Rows from block 3, named by matrix and row number. Rows with one number belong to one attention dimension. Each number is 128 + 24 x the weight over its row's rms, rounded and kept within 0 to 255. All counts start at 0. After the name is the row's rms in percent of the matrix's.
# v: attention query, key and value (stacked) (model.blocks.3.attn.qkv.weight, 1152x384, the v third), inputs 0-76
# proj: attention output (model.blocks.3.attn.proj.weight, 384x384, transposed), outputs 0-76
v.193 098 [130 162 120  83  34 124 136 136 176 112 103 142 122 152 110 175 161 144 156 108 148 136 167 136 117 140 142 126  96  67 105 151 139 110 149 123 129 144 111 153 113 151 131 129 133 122 141 105 154  79 138 154 140 103 109 160 142 107 115  92 123 149  90 123 112 152 141 122 121 124 146 126 142 191 144 116 118]
v.194 097 [140  99  85 135 106  92 132 135 103 126 137 164 168 102 160 119 179 121 104 176 130 109 158 129 136 143 110  89 135 125 131 171 156 147 106 126 114 129 118 118 132 112 119 156  99 128 158 126  89 132 143 163 120  99 131  96 140 169 120 121 100 126 116 160 175 109 114 129 130 150 130 140 121 107 126 107  99]
v.195 095 [135 162 162 174 176  85 109 159 123 104 114 145 169 153  98 104  85 130 136 115 169 113 162 130  86 149 131 112 121 114 170  99 109 102 127 143  87 136 160 143 116 121 112 146 164 140 115 108 155 147 170  99 128 127 135 141 123 159 134  73 128 160 141 165 117 115 149 105 101 101  78  86 112 140 113 146 131]
v.196 094 [165 149 147  89 111 107 105 110 121 171 119 125 130 136 112  98 127 138 149 111  98 168 137 109 107 102 172 147 121 128 121 104 113 122 122 125 148 117  86 117 153 116 136 162 132 124 145 120 175 104  90 146 128 141 142 149 144 131 120 167 131 153 128 141 132 114 117 157 146 128 113 156 104 126 117 150 128]
v.197 100 [104 167  98  88 106 151 109 149 137 141  99 108 123 161 127 150  76 139 122 129 105 149 101 135 135 140  98 146 112 110 149 130 140 163 140 167 106 162 175 140 128 134 139 113  98 127 137  78 118 132 146  82 161 122 105 163 142 108 143 110 136 119 138 102  86 126 135 140 109 130 140 114 132 175  96 127 150]
v.198 091 [134 157 122 105 144 135 106  94 125 148 117 116 155  78 116 128 117 153 171 162 106 181 145 119 113 124 118 138 109  90 127 186 125  60 191  83 110 135 127 127 173 137 110 130 146 119 179 140 169 115  88 107 101 122 126 109 156 201 133 144 116  90  92 119 115 134 116 124 149 146 124 128 134 138 122 140 172]
v.199 100 [124  68 168 122 113 101 132 106 140 101 155 126 119 188 173 162 162 103 123 109  99 101 158 101 157 123 140 112  95 169 126  96  92 110 106 168 124 108 117 153 131 147 121  94  68 104  90 118 124  83 106 152 108 147 116 177 129 141 150 123 132 133 122 165 131 103  94  89 144 151 187 118 124 100 142 140 130]
v.200 089 [156 118 118 144 152 146 141 151 110 178 131 141 156 177 110 144 124 168 153 142  95 105 137 127 109 132 136 137 130 120 120 103 105 135 135 143 102 148 136  88 123 185  93 118 118 114 178 119 107 154 150  80 111 120 155 149 167 128 143 127 114 114 156 123 110 117 144 127 125 156  97 153 154 126 133 160 100]
v.201 099 [ 93 150 161 132 113 138 165 171 111 145 146 155 138  96 161 104 101 154  77 158 116 154  91 143 156 111 110 130 114 112 141 125 105 108 127 118 164 103 138  75  93 143 107 134 104 166 121 142 168 137 100 123 166 140  96 112 105 101 113 176 134 119 161 131 126 106  69 190 101 157 131 147 111  99 134 143 116]
v.202 096 [ 92 122 128 171 156 100 116 111 103 183 130 137 125 161 206 136 122 132 106  75 159 137 134 119 173 135 131 116 117 104  86 140 157 109 128 124 140 115 118  88 131 194 149 125 118 131 114 114 162 165 140 117 112 116 152 152 138 113  98 105 122  73 126 129 119 129 166 127 108 121 165 169 139  89 124 145 142]
v.203 095 [ 85 128 144 123 127 184 125 162  90 131 105 177 118 141 169 159 100 118 149 105 104 126 135 108 130 129 155 108 109 124 125 180 129 158  99 141 137 109 181 112 109  86 149 112  95 114 144 162  87 124 149 105 130 108 164 100 129 118 138 161 136 139 146 130 126 139 104 184 106 178 118 129 143 145 104 127 152]
v.204 096 [146  88 129 151 136 131 138 118 139 112 126  95 181 141 123 128 162 113 103  99 165 122 157 171 133 146 128 103 145  85 129 121  82 126 103 145 112 161 116 152 118 150 122 130 121 145 165 111 114 112 159 134  94 134  88 118 112 150 123 151 149  71 130 167 154 134 112 128 144  57 107  94 117 104 119 102 159]
v.205 098 [176 109 135  92 110 163 104 174 138 110 155 168 163 127 114 116 149 133  94 146 121 114  98 114 130 118 135 156 128 191 162 108 125 128 110 118 149 117  98 171 139 127 170 183 116 111 118 139 160 118 135 103 116 155  72 125 172 109  92 133 139 124 154 159  99 135  97 103 190  94 126 144 113 135 118  96 157]
v.206 089 [121 161 144 114 101 168 140 132 118 136 137 171 160 101  87 143 116 137 116 148 129  78 145 142 172 151 131 118 113 141 145 122 122 138 156 125 152 140 145 144 150 137 144 146 148 109 110 157 142 142 121 108 154 141  73 148 114  99 144 107 172 105 101  96 114 135 124 139 146 140 121 155 134 150 159 133 116]
v.207 098 [113 139 104 104 141 114 102 114  90 133 141 115 147 146  80 128 126 133 103 165 138  99 113 112 124 136 145 124 122  81 103 108 120 160 146 155 128 140 142 137 115 137 175 125 152 153 116 168 200 118  93 122 115 112  90  94 160 149 103 135 151 173 100 118 129 148 123 127 118 126 111 138 116 137  76  69 103]
v.208 092 [141 130 142 149 142 121 161  94 120 136 134 134 102  79 127 123 100 131  90 146 136 152 135 117 121 155 125 121 122 136 136 143 176  59 144 129 130 138 128  90 150 118  78 121 130 139 142  87 108 119 116 102 128 115 134 134 128 114 111 151 101 101 167  98 156 136 179 142  91 137 128 113 131  79 131 183 112]
v.209 095 [151 119 135 147 148  80 112 123 134 130 109 146 153 114 110 125 160 122 107 146 180 165 107 145  90 145 151 121 116 166 134 134 152 106 116 120 135 148  96 104 140 129 129 141 149  98  58 101 139 132 116 104 149 123 134 118 121 140 123  94 136  95 111 156 148 108 132 149 149 117  89 125 135 155 105 143 111]
v.210 093 [114 129 113 151 119  99 132 141 210 153 155 134 136 136 185 135 122 118 138 103 177 173 135 133 123 132 127  92 122 142 123 106 145 127 131 119 122 111 131 122 113 124  92 133 113 165 130 174 107 107 129 129 206 127  97 117  79 164 130 130  97 102 109 111 177 156 107 121 147 163 116 103 144 123 126 135 168]
v.211 091 [119 113  99 133 152 121 135 133  75 118 159 159 160 168 119 161 134 164 127 136 116 156 102  98 146 106 153  99  98 137 138 127 118 154 124  98 122 112  95 124 140 120 152 149 118 164 139  88 174 164 136 127 104 108 164 135 177 111 130 122 148 142 142 125 118 105 153 129 115 136 108 186 156 115 143  79 116]
v.212 097 [121 149 138 146 161 152 136  98 140 106 149 137 105  96 111 108  95 121 161 137 101 135 179 102 135 115 126 159 101 125 127 118  71  74 154 155 147 118 105 135 140 110  91  87 161 154 148  84  92 119 115 155 136  89  73 173 128 162 100 173 105 151 138 129 130 134 102 129 123 145 107 100 120 133 125 102  66]
v.213 105 [132 143 175 119 115 138 123 156 105 115 134 129 114 127 134 122  96 134 134 134 109 120 119 101  92 102  90 122 141 136 109 127  81  93 168  81 139 102 130 143 166 152  94 127  65 152 143 131 134 118 170 119 158 132  93 126 114 156 137 133  85 113 103 140 115 108 129 103 126 115 115  88 115 109 142 143 121]
v.214 105 [122  89  98 174 161 146 104  82 118 153 149 114 143 153 143 115 140 101 157 143 118 158 157 152 102 131 133 133 167 160 106 116 160 137 144 110 103 157 140 131 129 122 102 119 113 138 112  88 121 118 101 131 141  75  71 180 105 212 103 167 153 109 159  87 107 132 142 100 134 168 125 116 141 192 122 102 118]
v.215 095 [145 120  99 113 133  96  92 121 120 133 121 150 148 114 125 111 121 135 165 195 153 108  89 158  95 149 122 151 110 126 135 140 112 128 138  94 153 166 130 152 166 119 105 155 135 136 149 154  95 125 165 118  96 142 157 153 158 151 126  77  98 140 122 119 145 128 105  82 129 157 121 140 175 148 153 137 159]
v.216 098 [102 142 124 108 167 172 149 113 127 138 150 127  99 130  87 110 111 177 159 124 103 173 157 161 120  85 108 152 148 140 150 156 128 156 127 139 148 133 140 141 108 150 118 151 119 168 128 139 130 144 167 156 136 119 119 115 147 148  94 126 136 135 154 161 102 100 108 106 118 112 141 106  96 115 140 124  99]
v.217 086 [116 139 151 102 101  98 124 148 146 158 155 141 113 121 163 136 131 136 140 109 118 127 153 140 110 133 137 127 158 132 102 124 134 101 128 146 138 112 150 165 129  86 197 108 139 130 149 166  96 193 145 150  91 135 121  66 131 103 139 133  88 154 156 104 144 112  92 163 129  82 139 130 134 134 164  92 164]
v.218 100 [146 129  86 119 122  79 114 135 108 151 150 131 140 159 136 141 158 133 159 107 134 152 120 113  80 130 147 105 169 170 119 154 110 139 167 105 103 132 123 132 122 129 108 108  74  99 151  62  61  96 129 136 123  80 173 144 114 122 160 142 123 142 102 147 125 118 133  99 118 159 108 129 162 105 125 114 124]
v.219 098 [126 111 154 150 111 134 128 124  93  96 139 141 128 155 116 134 131  89 147  96 137  94 138 120 134 123 154  97 166 174  79 104 141 144 133 112 139 141 105 127 111 141 143 156 157 107 112 153 125 146 135 151 115  97 159 117  73 152 109 123 123  87 161  93 140 104 135 148  76  92 140 121 169 100 117 140 155]
v.220 098 [107 109 182 142  84 136 111 154 127 161 116 109 129  60 102 125 114 129 135 101 131  96 122 129 137 125 141 113 135 158  95 101 138 139 120 122 141 129 138 112 161 106 146 143 139  93  88 126  95 114 122 164 146 130 133 112 154 152 138  92 128 134 111 170 132 128 143 115  86  89 131 134 124  93 112 114 165]
v.221 093 [125 116 101 131 161 145 160 142 143 144 166 112 157 143  82 118 117 131 114  91 126 131 148 137 109 128 152 152 112 183  66 112  84 165 153 147 142 136 120 150 109 140 118 170 119 137 108 138  76 153 162 113 101 138 116 122 100 112 148 149  91 156 104 101 144  78 106 107 161 174 117 130 113  89 154 119 138]
v.222 094 [145 153 138 135 109 108  94 120 174 122 142  81 133 124 136 151 148 138 138 137 129 151 114 114  91 115 112  77 170 133 163 122 122 134  98 143 157 147 135 150 110 151 142 144  96 112  99 162 133 104 102 106 113 146  56 127 113 134  81 139 149 114 125 134 130 114 137 156 111 115 157 173 157 162 119 149 122]
v.223 096 [140 143 139 160 181 111  91 148 149 160 116 115 150 107 136 140 104  80 129  88 130 105  91 107 142  86 148 144 127 160 142 110 101 121 144 126 127 109 139 121 115 114  79  95 193 139 132 146 146 130 140 115 130 115 136 146 106 134 138 155 126 122 110 119 120 119  93 118  91 114 133 115  99 143  97 106  97]
v.224 098 [109 122 124 113  83 128 144 147 192  53 157 122 152 137 108 122 150 153 189 142  99 132 120 137 136 139 132 132 116 121 168 168 165 132 135 133 110 110 106 124 117 165 102 166 173 178 150 139 122 140 149 130 132 159 161 119 104 133 139 152 114 125 140 162 142 110  84  82 127 195 110 100 134 127 181 137 131]
v.225 095 [ 97 121 140 143 150 119 143 106 160 139 112 118 106  94 148 125 117  88 187  91 142 155 113  93 133 133 148 146 162 148 130 113 142 169 119 135 123 148 133 127  80 111  84 131 109 142 126 164 132 149 148 159 120 111 112 153 123 111 101 130 148 110 151 108 114 116 152  72 110  84 127 121 118 148 137 167 149]
v.226 098 [127 104 106 140 138 120 139 129  94 166 120 105 132 164 142 143 123  97 131 159 163 164 135 142 159 112 139 144 115 167 101 129 105 149 112 111 178 131 127 100 151 166 153  97 137  77  97 106 138 110 121 143  89 147 133 128 161 149 158 119 100 124 115 156 136 138  99 149 132 101 143 103  82 155  97  96 112]
v.227 091 [111 108 126 112 150 175 120 133 116 112 149 105 112  97 139 132  90 107  82 133 110 126 128 108 146  96 114 120 158 129 117 152 122 148 142 120 101  85 166 130 159 142 116 138 127  98 135 107 100  87 113  82 190 147 125 149 108 130 126 113 158 120 119 104 116  91 109  98 142 113 124 122 122 122 132 115 117]
v.228 096 [130 126 122 161  90 153 136 131 110 154 132 141 134 130 159 126 134 159 109 114 150 143 137 118  92 124 143  88 104 159 137 174 145 130 117 104 152 102 136 136 125 104 153 154 110 176 126 176 125 143 133 127 124 134 154 134 114  98  97 118 106 106 104 127 143 115 103 107  82 112 114 124 132 125 128 131 141]
v.229 102 [119 131 140 159 149 135 117 103  69 110 129  98 150 115 155 143 129 111 110 145  90  66 112 134 139 121 147  94 132 121 131 160  97 162 108 133 142 163 129 112 152  94 134 122 125 117 126 141 108  79 147 181 161 147 152 118 106 112 101 136 120 152  98 108 131 115 124 119  88 168 150 139 169 133 147 134 128]
v.230 100 [107 177  92 153 166 131 129 136 181 126 138 127  87 109 171 127 139 119 182 121  97 151 145 137 155 152 155 107 116 118 141 128 155 145 136 140 104 109 124 142 128  83  51 122 131 120 143 116 142  95 106 101  71 120 188 106  88 124 115 104 116 120 121  94 141 126 137 150  99 113 150 126 142 126 107 113 140]
v.231 089 [143  68 128 137 121 137 140 111  95 101 105 138 115 179 144 144 142  88 134 123  71 111 146 130 102 123 105 163 108 148 126 119 150 177 137  95 148 160 127 136 132 109 132 170 119 159 107 127 104 146 186 138 150 133 133 144 162 162 152  79 127 119 134 114 133 147  66 114 128 126 153 110 134  63 114 122  86]
v.232 094 [150 141 112 116  80 100 128 175 110 147 145 133 145 116 109 112 136 162 154  98 176 122 129 160  92  87 164  95  94 179 163 142 180 171 137 114 113 134 129 124 150 138 132 181 153  59 125 128 113  88 102 125  79 143 108 166 107 138 161 138 144 112 119 114 113 131 104 105 121 132 168  90 142 134 166 173 110]
v.233 094 [102 116  80 139 117 176 120 138 123  67 151 121  69  72 142 141 116  87 170 153 112 135 134 113 105 172 122 161 109  81 136 103  94 160 126 111 102 128 149 155 152 157 131 140 104 129 175 122 153 157  94 133 141 148 146 165 119 113 117 132  76 158 121 162 106 136 118 123 140 134 140 186 130 175  93 121 161]
v.234 103 [133 118 137 124 126 108 112  93 125 119 135 148 133 118  99 106 148 126 118 163 126 132  94 138 140 201 125 118 160 142 131 155 103 110 173 126 124  94 108 136 176 129 128  98  80 140 160 142 123 156 155 112 128 143 127 139 179 144 120 135 169  82 124  80  99 103 133 102 164 135 149 144 121 139 147 118 149]
v.235 095 [170 137  78 136  84 141 108 142 118 139 127 102 138  75  85 158 118 157 145 162 124 107 139 125 123 131 161 123 124 139 194  88 114 121 112 142 113 142  93 173 135 143 115 124 101  89 197 156 128  89  82 169 106  90 126 138 128 119 147 132 123 108 101  90 161 134 129 134 135 119 151 166 154 137 171 109 114]
v.236 097 [135 114 155 122  89 137 124 133 122 166 143 124  87 161 128 137 119  74 102 148 128 101  99 111 130  88  87 107 131 148  97 116 153 104 119 121 130 145 134 119 124 117 133 144 155 138 109 113 109 161 157 122  98 161 156 124 151 116 122 132 108  94 125 114 171 151  88 148 100 119 134 138 130 129 109 107 174]
proj.193 100 [141 138  76 135 121 126 136 106 129  99 130 102  98 123 153 111 139 105 137 114  65 120 129 130 103 109 125 141 121 102 148 139 164 170 149 150 122 160  99 148 154 109 156 135 145 139 163 158 130 116 140 147 141 136 124 178 143 153 113 113 116 122 159 103 157 103 142 110 102 127 202 122 115  88 127  97 167]
proj.194 109 [ 94 121 169 135 164 156  98 120 123 129 141 122 115 124 140 166 111 162 151  72 162 136 148  99 137 114 125  99 164 125  76  90  94 159 159 112 101 117  94 111 138  74 109 123 113 143 142 157  89 128 134 105 123 130 136 134 174  93 141 125 134 140 146 162 171 158 125  98 133 159  82 114 105 143 164 138 132]
proj.195 096 [134 113 150 103 120 113 160  86 137 102 137 143 102 122 135 108 140 111 102  70 164 111 125 104 150 146 112 136 140 129 113 130 102  69 128 104 158 140 107  95 151 132 140 142 144 162  85 114 136 139 126 149 124 108 150 102 160  92 122 130 150 114 102 118  82 119 133  91 116 137 135 133 125 133 117 128 113]
proj.196 095 [109 135 108 143 101 178 156 104 110 123 161  85 116 116 156 123 180 123 127 120 129 117 115 132  87 131 111  81 151 121 158 120 179 129 114 176 152 151 136 137 137 131 146 112 128 155 128 112 104 152 136 125 130 114 129 113  51 140 160 118 142 144  99 117 152 144 110 126 133 130 143 122 110 115 170 104  96]
proj.197 100 [ 99 148 117 149 136 128 103 123 122 123 159  84 142 122  90 123 159 129 131  89 122  93  96 120 131 115 132 127 108 169  94 110 159 122 136 103 105 166  79 107 116 152 174 138  91 150 131 113  75 139 173 111 110 125 125 161 140 123 108 144 121 107 135 130 132 116 115 114 132 147 183 133 120 118 114 108 153]
proj.198 095 [119 115  98 103 107 175 142 117 115 146  99 147 103 123  88 164 117 118 150 138 104  71 131 161  91 126  95 141  96 145 122 150 144 119 109  91 142 156 117 149 152 111 134  89 131 149 167 145 147 155 116 115  64 111 108 153  97 107 129 123 141 117 121 139 133 164 117 139 162 116 136 128 145 163 159 112 141]
proj.199 098 [123 144 118 132 113  92 133 149 135 126 116 119 116 150 162 105 142 124 166  94 127 181 156 116 140 144 133  95 122 114 129 123 123  85 155  88 156 130  97 122  91 150 110 122 146 146 121 121 167 121 117 124 126  93 157 165 117 163 106 103 154 134 142 124 160 127 113 121 113  98 149 142 106 168 107 102  91]
proj.200 092 [146  65 145  92 137 105 159 140 122 146 129 119 143 140  69 157 155 115 157 122 161 145 145 129 130 117 118  94 111 133 127 115 161 123 153 142 133 134 155 147  92 143 117 137  64 144 121 145 145 130 126 136 163 156 118 138 133 139 159 155 141 112 115 137 133 103 103 137 147 145 123 148  95 124 106 110 112]
proj.201 100 [147 130  95 127 146 139 116 103 136  96 130 159 114  71 131 117 146 127 149 106 117  49 108 133 147 120 102 108  97  92 153 120 110 149 131 121 126 148 118 153 119 130  77  94 143 154 115 130 111 121 142 133 127 145 112 159 111 124 115 147  69 125 127 131 117 153 142 136 148 166 141 107 103 126 128 118 121]
proj.202 103 [ 70  88 108 108 194 155 140 110 121 105 152 155 113 145 129 108 140 124 160 131 157 125 135 152 122 120  82 135 178 111 168 136 151  83  91 136 182 132 145 147 154 112 111 137 118 163 109 146 134 133 123  98 125 113 113 131 162 136 114 160 114 108 102 117 138 141  90 163 113  98 135 169 130 133 124 148 112]
proj.203 095 [159  94  96 101 134  92 178 146 136 130  70  99 146  85 107 116 122 124 140 125  97 173 127 123 124 138 105 124  91 130 111 131  97 102 145 119 146 137 111 132 122 115 129 139 145 133 153  87 137 110 138 124 129 122 170 157 105 144 125 109 119 108 109 133 156 118  92 118 127 137 134 124 147 120 133 136 111]
proj.204 095 [142 124  97 107 127 160 123 140 142 130 146 116 110 115  77 141  93  97 168 149 107  98 149  98 112  92  86 126 119 144 146 102 148 138 102 146 138  89 117 111 106 102  91 143  86 142 117 160 131  89 137 112 180 125 104  86  89  84 155 124 132 135 102 161 163 145 127 161 170  79  91  95 152 114 153 124 127]
proj.205 109 [131 116 132 129 180  77 114 123 170 155 128 156 109 156 141 138  80 149 162 136 155 118 103 119 164 105  81 125  66 121  94 104 122  99 113 154 157  82 131 147 116 130 124 145 141 107 132 110 133 132 129 151  77 114 169 138 143 125 150 135 128 151 105 129  62 119 137 151 122 122 171  90 125 112 165 119 106]
proj.206 102 [133  83 115 131 180 126 139 125 161 147  90 166 146 119 122 125 106 119 101 145 135 153 104 136 137 121 117 147 168 131  98  92 109 148 157 117 118 141 140 155 157 142 120 161 145 137 131 173 124 144 113 114 128 133 164  90 119 122 129 115 115 112 149 174 145 155  95  62 121 152  95 115 118 154  80  62 134]
proj.207 100 [120  85 117 109  82 141 147  58 116  84 134 117 134 179  93 134 132  99  94 148 105 140 112 113 125  90  94 111 112 168  92 101 144 109 138 133 112 140 123 132 167 131 127 178 120 171 166 151 151 130 114 186 145 123 146  79 107 121 132 113 117 128 140 118 125 143 102 161 128 125 135 111  82 158 133 113 129]
proj.208 092 [150 134 126 139 101 108 133 141 122 162 126 146 151 154 108 133 146 156 129  87 160 107 157 124 149 102 150 149 112 132 134 142  88 109 117 139 115 151 105 121 142  99 139 138 133 172 106 117  96  85 116 125 152 126 105 109 126 181  85 132 128 125 101 112 152 123 132 176 158 161 143 133 109 138 146 105  92]
proj.209 094 [142 121 141 166 150 129  96 115 103 151 115 173 112 129 128 135 116 171 138  80 172 133 127 161 111 152 120  95 128 126 159 127 129 101 164  83 138 134 145 143  96 107 127 153 138 104 134 107 210 146 129  87 117 164 133 116 127 109  99 111 110 134 143 115 148  83  92 170 120  97 111 161  96  96 163 158 135]
proj.210 098 [155 129 114  78 107 117 117  96 124 125 142 112 162 139 160 130 115 157 118 145 129 127 157 121 130 121 146 158  98  97 188 131  92 114 138 132 140 107 135 156 138 109  92  97 141 134  98 150 136 130 128  96 138 144 165 144 103 126 109 109 124 112 124 130 100 170 129 193 161 147 117 117 164 102  89 172 112]
proj.211 106 [110 102 126 172 111 106 154  99 128 101 133 155  91 128 101 155 124 138  94 142 165 119 142 139 160 168  92 109 104 134  79 159 109 106 169 126 117 129 105 133 145 158 160 158  89 141 164 103 120 114 123 130 131 163 116 115 114 156  98 113 150  93 117 133 168 146  91 138 144 188 113 140 144 147 143 155 154]
proj.212 106 [138 125 122 137 104 105 135 151  97 108 140 143 185  85 156 128 164 154 155 133 149  61 150 162  85 162 119  87  99 122 129 130  89 122 153 125 122 134  55 171 165 123 157  92 147 149 143 110 130  96 115 104 135 104 102 131  88  69 166 133  92 117 138 131 128 123 117 132 122 114  99 107 123 127 154 142 157]
proj.213 100 [ 87 131 103  97 158 134 120 125 117 100 141 124 147 186 144 121 178 133 131 116 152 156 175 123 115 183 102 168 163  86 136  87 106 104 165 117 108 105 124 125 120 127  95 133 134 128 143 166 125  91 145 124 115 144 144 148 125 155 159 122 186  87 137 134  95 123 155 133  86  99 137 113 136 171 112  85 143]
proj.214 104 [148 115 150 112 126 144 154 111 116 136 156 138 104 165 126 130 114 114 140 132  77 162 148 119 112 102 124 129 111 117  65 129 136 140 113 166 160 128  76 156 121 131 150  93 127 125 119 106 122 180 119 141  68  89 145 134 119 133 160 103 126 126  91 115  75 140  77 127 123 134 171 157 118 129 124  90 150]
proj.215 089 [ 82 136 123 101 131 142 131 139 140 114 125 118 153 102 161  80 120  99 126 104 165 132 141 136 115 125 116 111 153 126 119 116 130 151 102 141 104 127 121 154 109 118 151 135 123 137 146 137 128 205 128 108 113 148 150 117 104  90 120 110 112 140 113 111 177 118 129 114 142 159  82 151 139 188 138  70 148]
proj.216 103 [162 162 132 145 111 104 118 127 130 133 131 109 152 155 112 140 105 112 136  99 154 127 134 130 147 172 106 100 100 153 100 113 182 113 149 132 140 136 115 167 159 154 129 134 138 116 112 120 132 152 140 142 113 140 165 184 135 100 141 122 116 167 129 140 184 137 135 150 117  56 132 128 125 124 107 150 166]
proj.217 089 [100 112 109 148 192 135 109  99 154 166 109  89 137 114 160 125 117 114 142 173 122 148 119 107 109 122 137 115 175 104 163 104 142  89 114 113 156 122 161  82 110 120 144 116 155  89 146 141 133 140 135 116 141 119 113 119 119 124  96 141 172 145 118 156 171 113 117 121 106 128 150 110 168 157  83 169 157]
proj.218 094 [151  99 112 153 139 153 135 141 150 132 132  99 148 125 117 112  81 173 120 129 105 120 144 124 133 139 153 146 152 142 140 134 122 125 133 128 114 131 115 122 143 163 143  89 134 115  95 173 117 166 133  86 132 112 144 109 142 137 117 108 165 125 133 139 133 129 135 107 101 164  89 158 110 182 143 199 145]
proj.219 092 [ 86 125 145 105 101  92 129 133 195 152 118 133 108 201  73 121 121 114 108 146 156 143 152 102 146 116 166 132 112 124 107 138 152 117 110 149 131 119 111 148 121 135 113 155 112 108 180 133 158  86 115 177 148 123 125 125  94 132 128 128 129 125 106 125  63 140  88 129 108 130 124  92 149 155 104 136 166]
proj.220 094 [143 103 137 136 120 158 156  88 131 179 144 128 111 122 161 132 145 140 122 132  77 172 139 136 138  98 136 158 169 132  89 149  90 126 165 103 107 143 136  87 126 152 136 166 131  88 113 103 137 129 134 177  91  81 139  91 161 166 152 172 143 106 120 125  78 110 113 125 135  81 167  98 191 180 146 155 105]
proj.221 093 [112 138 153 119 192 116  89 157 127 120 127 136 150 125 118 114 112 149 133 152 139  77 110 103 144  78  98  81 135 162 136 117 101 140 141 131 106 134 107 145 165 137 123 126 134 146  53 169 118 117 129  97 120 156 129 143 132  93 156 127 158  87 147 130 144  98 142 105 111 162 120 104 118 127 135  90 139]
proj.222 091 [125 139 126 145 156 137 121 107 125 135 113 145  66  88 143 113 152 131 201  85 119 137 129 124  98 100 124 120 113 106  89 115  91 159 161 136 162 136  97 180 121 124 154  98 122 140 117  95  92 106 112 117 107 112 119 114 141 183 180 111 117 112 140 114 118 134  96 198 110 104 132 159 159  82 139 129 104]
proj.223 092 [126 141 148 110 108 174 119 126 132 127 116 127 167  96  92 123 115 140 133 131 112 112  82 137 135 111 149 110 109  51 102 146  96 151 166  82 145 117  97 163 129 148 102 110 129 109 144  83 129 128 186 139 143 123 148 148 149 141 127 160 107 175 108  49 110 145  68  67 125 158 139 121 157 136 107 130 163]
proj.224 106 [105 138 121 170 156 125 103 114 122 136 138 130 122 103 176 123 117 142 109 127 163  66 174 146 150 137 148 103 109 139  97 168 157 118 116 148 133 134 138 122 127 150 101 139 131  90 100 135 172 173 100 117  53 114  95 139 114 115 115 146  97 154 138 126 123 119 139 128 116 137 152 103 154  88 147 146 167]
proj.225 096 [133 153 122  86  83 101  95 130 128 144 134 143 144 126 139 138 142 154  74 183 119  76 129 153 160 134 124 141 123 124 102 147 164 123 102 124 142 124  96 135 146 149 124 125 119 128  73  93 103 128 111 154 134 156  92 120 136 124 115  95 118 129 118  88 111 139 156  81 126 122 105  89 172  99 165 111 124]
proj.226 091 [108 116 143  85 157 109 127 189 150 142 134 151 109 168 105 138 161 122 121 118 129 162 119 146 124 158  86 107 140  92 130  98 118 114 134 148 109  63 191  86 109 117 140 127 113 111 111 156  98 118 121 137 144 118 123 113 168 122 132 146 160 161 144 116 123  85 150 134 141 156 106 138 102 129 115 175 117]
proj.227 088 [165 139 156 105 116 119 137 115 136 110 145 157 158  94  73 113  98 112 137 101 145 134 108 131 149 140 102 158 121 120 132 135 117 140 132 138 140 122  99 142 154 132 131 138 158 136 130 155 119 146 128 137 127 130 134 160 139 143 159 131 105 148  50 106 124 146  91  89 123 104 118 121 101 144  95 107 133]
proj.228 092 [125  86 126 130 146  83 131 144 111 155 129 112 166 110 114 143 131  96 150  77 145 140 162 177  96 158 127 112 137 114 120 149 154 105 165 139 112 111 134 124 100 123 121  93 127 147 139 124 120 122 120 152 117 125 156  79 134 151 140 138 120 140 145 177 175 141 124 145 105 111  87 109 122  92 103 148 132]
proj.229 098 [114 126 115 202 106 131 129 150 122  99 111 108 161 134  83  97 136 122 144 136 131 149  90 121 157 150 132  90 117 169 104 122 118 125 110 110 113 193  37 152 135 140 122 125 127 133 145 129 166 138 166 153 107 126 129 136 114 157 115 148 142 125 108  82 148 129 106 111 111 142 109 151 124 123 134 150 137]
proj.230 096 [130 129 138 101 161 121 104 102 123 122 128 120 117 155 134 117 120 167 150 138 163  80 143 110 152 109 157 172 117 148  65 138 137 144 117 155 146 126  97 129 139  75 138 112 107  92 142 131 112 142 120  77 142 159 145 178 145 141 138 136 141  98 138  92 147 128 134 104 198 128 124 114 153  84  90 159 114]
proj.231 092 [128 111 134 111 124 156 127 166 169 110  95  94 116 136 109 126 132 123 156  89 100 154 106 142 145  80 104 128 138 129  51  69 101 139 140 127  94 132 116 135  84 140 136 147 162 139  93 135 135 127 124 124 158 142 134 147 163  97 149 138 150 110 114 135 134 109 172 113 131 154 113  78  99 175 144 116 141]
proj.232 094 [119 133 165 182 157 108 143  58 165 141  87 117 101  95 118 127 115 158 141 131  69 126 140 114 112 124 115  91 117 112 129 140 145 115 135 125 150 171 136 122 155  95  86 130 118 109 151 127 115 101 138 159 125 122  83 131 126  89  84 135 150  96 123 127 105 143 105 119 158 141 181 109  98 132 143 110 101]
proj.233 104 [ 83 147 135 181 118 133 124 178 108 137 125 104 168 105 148 132 184 148 120 102 129 109 114  81 121  90 172 120 165 134 109 134 109 128 123 109 174 151 130 133 135 118  83 132 168  99  84 136  99 143 142 117 156  90 118 104 143 131 163 119 131 135 117 109 126 105 154 107 100 134 184 128 116 141 128 138 138]
proj.234 106 [170 127 126 176 134 129 140 142 121 150 112 150 116 149 130 112 122 172 119 116  94 141  95 125 154 132 175 108  85 155 132 112 115 145 113 115 113 158  91 163 132 160 104 126 137 102 175 149 125 172 114 129 146 132 190  99  90 145 143 107 113 143 148 115 119 122  99 135 102 164 107  91 133 122 107 111 144]
proj.235 101 [125 150 158 156 163 122 125 145 146 120 131 140 146 127 107 115 154 139 153 132 127 104 148 151 124 150 131  97  98 124  77  97 141 111 166 109 118 131 120 138  79 118 100 157 111 138 133 121 147 124 143 133 109 140 189 157 119 127 119 140 112 118 109 137 155 139 164 107 100 143 166 147 123 101 127 117  88]
proj.236 098 [134 126 105 106 128 138 105 151 126 118 132 122 124 146 109 111 123 134 135  97 135 116  97 139 139 157 124 163 115 128 131 145 131 117 175  61 136 152 131 124  92 103 157 161 168 147 132 102 149 124 149 154 147 187 188 108 120 147  63 174 121 113 129 173 174 155 204 142 146  97 137 132 142 119 123 158 140]